config.yaml
model: "CTC image transcriber"
vocab_size: 15
arch: "wide_resnet"
activation: "relu"
residual_init: "none"
optimizer: "soap"
beta2: 0.99
beta1: 0.95
precondition_frequency: 20
adamw_lr_other_params: 0.00083
epochs: 48.0
Rows from block 2 of a small CTC image transcriber, named by matrix and row number. Rows with one number belong to one channel. Each number is 128 + 24 x the weight over its row's rms, rounded and kept within 0 to 255. All counts start at 0. Numbers have three digits each.
After each channel's rows are labels from the 100 images, of 14976, where the channel reaches its highest value: "peak on" is the class under the peak; "patch colour" is the nearest of a few named colours to the mean colour under the peak. Only what is clearly more common there than usual is listed. The data: seven-segment displays showing three digits. In brackets: how many of the 100.
# convs0: first 3x3 conv, stride 2 (model.blocks.2.convs.0.weight, 192x96x3x3, each kernel summed), inputs 0-95
# convs1: second 3x3 conv (model.blocks.2.convs.1.weight, 192x192x3x3, transposed, each kernel summed), outputs 0-95

convs0.36:149121110145098177159162117130109140138137115137131094141104120129127117110114116127143142128188159153108162111142111153103200126145085106153123126117157150164110081205107166127128130124130130106115155141089092132128160105128154101126123114149134098116163146150163120129108140104122112119
convs1.36:174132119111169161094158139123120130088136131160140148117109093086120146154091163100129115125170128140148155145126117181137125097110102136155114147107123029102127104156112147115122113151134128109117131106107138118109094130080142122147165139116109093123101126129174130161172134181126120129
peak on: screen (100)
patch colour: brown (59); black (30)

convs0.152:112126146162112147097106127109115110114134108169126094140134139120116105092141095138123122091107124106129179093138103161125125112126163122089128120101130098181158062118113130097130113129148083137138121085134133119150106101126148072096091120157147119101130142160105121150150123163117107176
convs1.152:135123142107146100143110129079100155079097144114080071127134115146133131167105132166091118129100099099150158100093104097117118119173110149122114185134096124129098115130113134134119097115118130097108113116118175136130062156116099099111151111098124122126129119070122154125125152119127089144
peak on: lit segment (51)
patch colour: cyan (44); white (29)

convs0.119:121154136133117143078129125068073090128126089119123157124119157130115129149110090140155142135164172128136167089111122110133124075088156104109134150115107125119134133146114126101106124132115113141199117130124137147116107145132114180116137115139103136131131140105135155135098137079189134104
convs1.119:135132180169120156132151110122125083127117098117145115094076145110145143176121085133079161130095144125132145155134105154124156110105113144112128141133130126129113147126124157109142145143094115091136091135089114112088117125142151171144120116104100117127112110168121150156142129170130125105
peak on: screen (96)
patch colour: brown (65)

convs0.6:085135134111119101119139112113173121160153107108111112151124119103108116112124131131121159095132122152145145082074096154122170133152091139101118116145116097144126116115195107119133135147090128133108093097093097156098119114105124077158153145095139091111124100091096122129098149147126161119
convs1.6:112140127110099114180091139110112078111142157080123160124128155162123124144143115131148144129110074128156142115176134171145136117075069145112134128132097115113125140099166120118143103109166160121092111168150134113167128110145108147096105128134168128120129133105102144150106138107101106121
peak on: lit segment (52)
patch colour: blue (30); cyan (28)

convs0.43:110113150151115104137134110148138145107196136182103113139148124079159087117105105130145136134130111166099149115131126154137146095149167139143095129123121128118104099123192147175132132109129130125126144142117113083172141132120151102168140104169115124107158107145171177112136112132114152109
convs1.43:093137122133103129110121154126128136084122118125121081119144148128142121163134155131113132159167148118150095151146099082160135112100148138109138146133128130190137101183149106108131080174102152134119121159082132162131108157076137142148167162121078109113117052082139129135120137120153099101
peak on: lit segment (71)
patch colour: yellow (30); cyan (27)

convs0.143:108117074123123107123105127132136111148109106091106116157127108114111126141129124119126118144121134103139173097124125152115086147089109126123114101128159138113142155129120149116172127128156085151119134151118125117096152117125101093149105127138203119141124079055123093067153140133169116104
convs1.143:133067067139145109151152146120123179129136174115114079109125103098127122093135144138160153138132147125123128169117092117122111133125159156153079142129106135111131154141067133130129138152097100144098124131116100110165125139104134103100176083154113119156094129093144117165109110113168127112
peak on: lit segment (45)
patch colour: cyan (33)

convs0.120:133113133135131090186090166142137131138119094126116124133145177111139080140136099109140130150124123118103121147152134171087149156092080147129136127120133172072159124121142114166108155110119126134131194120123114117130136095109181105104115104126130123147158102101127112139120126123113074153
convs1.120:137156140132107136141147122179138101094121160157074112141124143122141151141087121146117108155155151073139107094117154118115114137168101120101178111137131162157147127133106139149122128139106135125158108116084071136111110118121121104125093160137114085143146156127120170160107142171135156131
peak on: screen (94)
patch colour: blue (25)

convs0.10:094152129107150139068110126129102116152155115106120135113141112132130137145110121132115153126111121122093116206125133154117152131117134122181112101119110129135110126131116113095119097094125124167158101087113145144080167115124113132151147093056118114183121129138091130099127119120135137181
convs1.10:142138099133134120133159088093134107090099094160127119124129130153108135132199142115149147137121096132081159175092122143111141095105169126131114098098167099119135156108114115134124129107157148119163183103100104137107134146162110121124138111079121134100082106121137115112117162113104124130
peak on: lit segment (54)
patch colour: cyan (51); green (29)

convs0.149:102145133123114166191110090136106139102137113096137168152113155126141121116127130112119133115144183162131155108171109118129160105091139118117130118109105153125167121107110077137138159135145160133090148103120121129112118129107152106096138131115114158166121135161173041135139141110137131128
convs1.149:087151160144146087137116124092125128100128120109154147121113111120119158140105162096159171074127141147120110145115101122104158095129126151126128183134123126167139117123159132128137166146127139125106111127134151158123157144114152140108128165106111128103114084124117099166126098142115142081
peak on: screen (100)
patch colour: black (47)

convs0.8:098116126127167120106127101119142163101132104134082121134106144106130116142126137147152175087114129148149164125155103139115108123139189103094109093131132096159116126119145140119108127130155134130149117116100138117157123073081127104046126124147132117162142085117116144112151125146154128185
convs1.8:113159128147118135099107091108178121111174125128102126143144119143112153137080172133136108121175161130110179108111150083070121127141124120170129116137106108119099147139147111142145122157099155152105127115090108127125104114104101136095131142090124098135150125136089106140100095136162108083
peak on: lit segment (91)
patch colour: cyan (39)

convs0.189:092106162153137132145127131148159151109122101121152119142091156130154154111127167113118154120134085132125175070112062157142096143150167140130130088101167122142160142161139122109110109136149100114123098113110127112144130108137144089109140099132133123077153092129107106170114161124130095145
convs1.189:139112103152096128117108123121121121148098125123119105158122132171115136186138130147155132131134103103152169115144116127128136096132089096140101118150119125137172146092151111133108166111130130129101109159106084116151096167115138136124089162170106093141127118141139116129151067119159094173
peak on: lit segment (88)
patch colour: cyan (48)

convs0.128:102136171130163053100131143147135157122143130116101103129143096106140093122144124120127108138107135114129094196124122148079125102145113138164093126132117146098125138133107142124110131097087103166123103141135131148080135166113154138110157082097157123156143091089099124128143139152145135152
convs1.128:113072137166116101104160093119133129128127151156191076096123170132106134134175160153137120092155109126148109067121129083110140124134075122126115135164107129131102174104133116129120147107146143096149107146144110127117158149139109098143121160103112110146160132152095108143127116095140109113
peak on: screen (64); lit segment (36)
patch colour: cyan (34); yellow (27)

convs0.103:107113109127127134137163116154153132207127113118101094127133100120145131131134116125136133084138125104128146117122106173152152150134083091140123153172158122147142116150136143115111152153143132137106105116125066113096134098109111079098155112156166120157154100128107158117110098084131173108
convs1.103:135142144139138128135119089126155108103126105130123102129129116115109080125141106094135114144136121104113154094105189143149133079142149115130106119086137105081162101166128112176162134171142138125129134069129146120108105135125132128135154085111119126135118130176130162159146134128143135141
peak on: lit segment (56)
patch colour: cyan (55)

convs0.156:093170144094185108139123136127112113158151134113090128106131139146114112107121125141111105141081118108117110163133125128066139120115143119167130139129104134126124152114154090141107113154131107179145157138131141146075107175130126162102138114090113147157137123181115113168133140145167103174
convs1.156:102112174111112142086116128150134070106128147115146083094124143104095139140134124115148143096100094145102121109135112136129113188156136110129149073120145117109138151127130132141111155070167142116124143105135100110126130153114139112101082139124128116123120131179124126142120114078132159150
peak on: screen (80)
patch colour: cyan (45)

convs0.54:115129169120149146127116118149132106167081075075073146169100144116077117128114124121152126152115129125174110095086152109122126140137107138126098091124169113125165115140134095163123134092093118106126146154132095119127130104098149100114116099145131104160112124126144121172154131155137097138
convs1.54:130127156154101079131120133151145157140103123118114139096079158107112159163105083126124142128121160142087113130136111122131112134127136148108088097140134116135109082124153142119147128093072121110122112133120151114131151120122093184157078128104189114129134126106127086134167104137108138117
peak on: screen (98)
patch colour: blue (29)

convs0.102:112112130113096064138117121144142135109148188139161108154112112148121094115107120120148128155124103122158115092102089075156186141156099144113141136141111140108122104136150155084127164132117122112108148100110111114179145123110138138162133132103124115132088102084137146118100105098140103161
convs1.102:117126078120049099118072131102146112148114150139125131137115109111132123139107125115153144143148106108147122135155131129083141094119155118102148141163103148119136127105140129140175133131096093154117101091168097091103107096139137110076144082166145113086103155142135127122082142081140172103
peak on: screen (100)
patch colour: black (53)

convs0.32:111119127110136144102116119083126178134168123117123152120111128113153109124139147151135104105115144132118157167094081113123154110131182115102132125122150095133122126098120123049103131131150097113142099120179149155149143115122131077104120126129137118157148096152125166117168160122157134186
convs1.32:116117161175096137069134102121133133135144073141120166145191110127121173142109119113178123139086150098121145103171141119089139105135120134196146126141110118141161121118134106160158106083121137162156144073132139159127088097105119129137147108116129122102143149103101124159097120096112113108
peak on: lit segment (82)
patch colour: cyan (38)

convs0.53:110147114110114141140134101088096118139095087119145127122125107109117132166110099101157134180142159157148117163160136132104093123156140115098146131122125103115145087115074085127096138136112135120156076079107130145136155116095142129138138140126164123123098114122175146079120144182112117150
convs1.53:109151154114160140115113124156099136201131090137117162105141075141110083097188212144131105123106140132151121130161148100149116145117072110126156083137100140127139151107117116117126122071128156179096122114135124144124133148101142114128088108155073127120108123158112111121136122113117109108
peak on: screen (90)
patch colour: blue (33)

convs0.70:127127096100148088171079178163140148117149090132092145109107209111121123123138125116107067131119142110116114139093132120137131123106149126149098157150121138087143117128095116137111099121132123147180117111148136097117115129120151154127077146113110151134123097162147144153105101154109124113
convs1.70:134132089149090143123143116149169121150152067072105136126155176110121135089156135120115120161112102108129129122138110169130149132143167119111104123139146110136144102111158120088128088154103116132162145121123122167083133124173139115122133118137144153124124120137124083123125153083097145121
peak on: screen (86)
patch colour: black (50)

convs0.130:135136122151108163139153128134099136161110129091097100097110088133123144150106161111128115114123095167151127133119101131087101136095152137131145162150150133124114163138150149130142128147147087073147098140132115102132196111140136158122131096157209183124153128130124127103132108135135103124
convs1.130:153099127148154099161131093107147142125091109124149113082165112120125056123118146097106088140114132105108129116139104060098078175110112159129132131145095148103057143125161114152118135173106112135135116141146134105082117151130123109114105119148100121113111143148115117152114146135145129158
peak on: lit segment (69)
patch colour: cyan (59)

convs0.63:149104121126128132155149126137097117135109090140116119140123152115140112099110113106127066097155146099123090144121130184182121120133130116183157157124095135133128139155123202123167120119127106141128097136109079125117116092095117100116109095135150132131146150121172137126111072109111112116
convs1.63:148126106109181109170114108111148148132177096105154121096153116116139131103136123134090164131084134131084118135082125130173114159157145100092127108110127126072126069121150156126159123127083128153124119127113140097127158121113099152144175121148156108129158126181134141079111122138180120178
peak on: screen (100)
patch colour: black (50)

convs0.186:111148146106139169150101116132115102152150126145161127140103101158129126108137090095128131103174150121115126123127116137120084122140146160112152176123104144082114091151121148147122137132109116124146089091102092150100141109161110120108172131110120153080107144115215122110111102142102133112
convs1.186:138092125146101116118137133107127113136166107186139081087161154116156116129166168116124120145146145065092124148103105170168148112152107147131091086121130091090151143131095120110172148136146117114114126149115106114111119118151154145098117166127113124117145115137094134160129110126099124151
peak on: screen (93)
patch colour: blue (65)

convs0.21:120154107099143113110085159115147138109181156121104099151128138163111114132130143108105128116100119117176122125102106074145178112093126141142131123163130166094115123126147134088148181159099117158124151112140142116124106136071170104135136131121122117141158105114112120095140167133166088119
convs1.21:096132147145154116102083152155126153136143160117084120116136150155102104158115124166118154096093088127132122132131121149097102124094115131068151123136137105095160072137107157109115110107110133123146156126129119132111135146117133136108127073106127133153125115114098135134116098132121111121
peak on: screen (100)
patch colour: black (70)

convs0.59:145111122148133153165117121164108129117133095123111132121107163106120133166127169107121111104128097117067123115139117139171145161100123113090131085115104170100156138131126116116134124136125099130103114186138126091111081127099169098138111122126123159122118118158127159116105115146064077152
convs1.59:145122140137133142154154099179129125178152142107103102108129137156134147115117154135107167104114101146103131152098149122144096173128129147114102142136110141130107131132158117157143132109118155174124156094110115107102141106119121125100123113122105114113085105158110100075138097132087077152
peak on: screen (100)
patch colour: black (29)

convs0.76:103154149153140175140122097160128124108123096141117152125110156168166176138091162118104145120092107115129121154121146125103056135144169136150110121144143151116093137141094119118133139141132076115116100119107135115131121102138125132102144114122114202120141074150109130148122085118117094116
convs1.76:129086125163132102117121122111158139077097128130094155157128118109130148137119137151095136097114116130138151128093135150121134137118094084138093073141103157138135150166118099138096151115125162167124098135122107120109158126124122132120101149099103070085115141145109131099142137135087093160
peak on: screen (100)
patch colour: black (35)

convs0.17:152155162118130110105153138129121096133171134215124149096112116130160145146119114158147128115147154152138157183139148137116140132146114136133115137110115118127122108164150176179156122112134151140153119126158122125103128153106172148139168127118122137157091150147131177179158140141152099115
convs1.17:125095099125133110089092168069109134119086097131141160094087110155120130124148111070127148093121131122100094129134124067086140152107092128114142126141128116098111150126131160112083139142115084156149107118127122101124142106093140110106075139144119112109150113119100133083080107129145138093
peak on: lit segment (43)
patch colour: cyan (33)

convs0.69:093166141133154125118124148114116131155144157135128126099121131102117115112142152118100134129095137136147107195135119148064118137086109092145101135113122134157127133139124080115107094144112104214104129138146111131100101146061138132125152119086131120149126108113107100162129123110143136164
convs1.69:147132147089095095142161109146085086125101116150138154131172118145123176146140139133166148157104065110117137112117169111134160132124106116143144119138145136101132160094156091118098144071162123123179132136119091149101141106123135095098122146090121122103123118142104116177149145125161162093
peak on: screen (91)
patch colour: blue (46); cyan (27)

convs0.146:131149135110141127120121144133102145141120112142118117148102116114089132131116151135134128125155128150141159113144073113130128132132173127113133084117174119126116152179144106122101088133183059099121121130100138111128140081107163072183110128137152119142110098078112138103147132110103152164
convs1.146:120131134106096112109130139112104113119103117147106129129140138132123109120110137132102153132135141119121153108122110150140104156111088163133111124137098129104132135088096135139119094118089129125101109166085112146132149128094086122129132136146108101147096109092159122083147126148145126141
peak on: lit segment (49)
patch colour: cyan (38)

convs0.19:107126154171134194105123117133115133122124112089133109115113193130141154128095159121133124092127136144095146112149091133144112154136186107092128092117128127153168118126132109094103133163165096078108092122114135124152115115097150156109125157134128129147142081170137107121092113128144113154
convs1.19:145106162178160135107158100165133079128090103165137114138191128173134159124124141113094117144158119085104147114132096121150128169153072136145131125102113126129166161146111107133113144137165109111119130135157109100111167111149124144088124126114116087076117153125129106124144100103094133135
peak on: screen (70); lit segment (30)
patch colour: cyan (26); blue (25)

convs0.89:135128127134130093154122121172151085121141113074129133150142129104137143126127103153107098109169117130140141150144118113073114138110146145160111114144099148146141126106164129089124119168072132079122138159138110123118112169172122156096153132154079153115129134134095161170085095131119101133
convs1.89:122132141086129138129223094118174167143116162120139135120128140114104155133127090113141121124112159159123084117078122138140131076102146151073127120137164118133158107141134109153155160131118125105107109111138110147125093136095094128191148156093110163159111103159129146125137119127110163142
peak on: screen (100)
patch colour: black (81)

convs0.87:119156143161178161178116133183100124143132142115145118143132124117139148134137107092138132163134105092110115099175130130126098139109129111170124117116097101123157140113138132146138106160138127141106100156110133108119140119195149159123107090147115185109116140147145103199104154117130110117
convs1.87:121113115127125120124136149088145100083107171135112133077132138107102106129147107110125109130112119106095115161103131111099114127138183113105113138132103136140141106115096127189105159137151134093098116087141150127130135135112132147150140085125142158111175141175133144095092123112115156138
peak on: screen (100)
patch colour: black (68)

convs0.114:140176162086148168115146078139131135120098110119115138108119104188124101123135098118125151122167164130131126070126114105117105125094114114078115089115088099129149104141142132115151101102142125098130147142124121125126103109151140184078129122094137139149126138122139118129137148161188126125
convs1.114:140130122118154138145161161141134083143112083071122136103124162123140136097163068107109159135140106113058101119140112116106132158131098124096131126134120118117115133116132129118108128068098119108166129123150161136138080098194106140078115154135139116105110129111130100151132112132145099151
peak on: screen (86)
patch colour: blue (26)

convs0.158:168143125155124106161105159144127142108114120178100153180097102153152149119097119127129101144128169110180123124140124141147118146148160191135089126111104119114107111132101170159151079109149125154154169121143139120147102128095164111135132109132118139138116100163137164125170112136134111153
convs1.158:092169074110127131129099169103062164112092112148101137127058116139118183131151117134113119102096145152126147112132093089121110147109121127127144145126141126113120119127189134113113115127113100167097117114119119114151119107118107135104129114140105135135139112124132121124137081125117129145
peak on: lit segment (51)
patch colour: pink (34)

convs0.3:141142127167130145137113143161123111149104131083132155105158089134110137128123123107116199127114101125134077112130154102174145163110123145134108167134113151129117128135176157091141135168143137135121154138133123101145108089137099187164093176121111123123140111091113109163115133157099143140
convs1.3:123151081129126123142134140140138136107124139104105116153176096090137170101078144105129106116131141134109125133158122121109104167131124121095098120063103129098115110153113109220102115147101090120086127113136082120093123138076159162116150110153109127164095146118121136181109126133112140130
peak on: screen (75); lit segment (25)
patch colour: blue (57)

convs0.83:110135130154119089109110114121112146152099093094090104119117151118113158155080159150148125145119129132120161138106118122086114092151130089121098132117116159142100198125118135095113107164143135155145138144135123126160177108137126145131114138184155139103131092117124116112160121070139124080
convs1.83:133132133118116111150147127124145080069116150080169094144104102108188152163101082082127168166114139117127148128138121126128104118110149113157082155133118111114105133158163144132115124146100103083130113156145143126055112135153126125091141113087109146111155167137135122166164117095104092145
peak on: lit segment (47)
patch colour: cyan (29)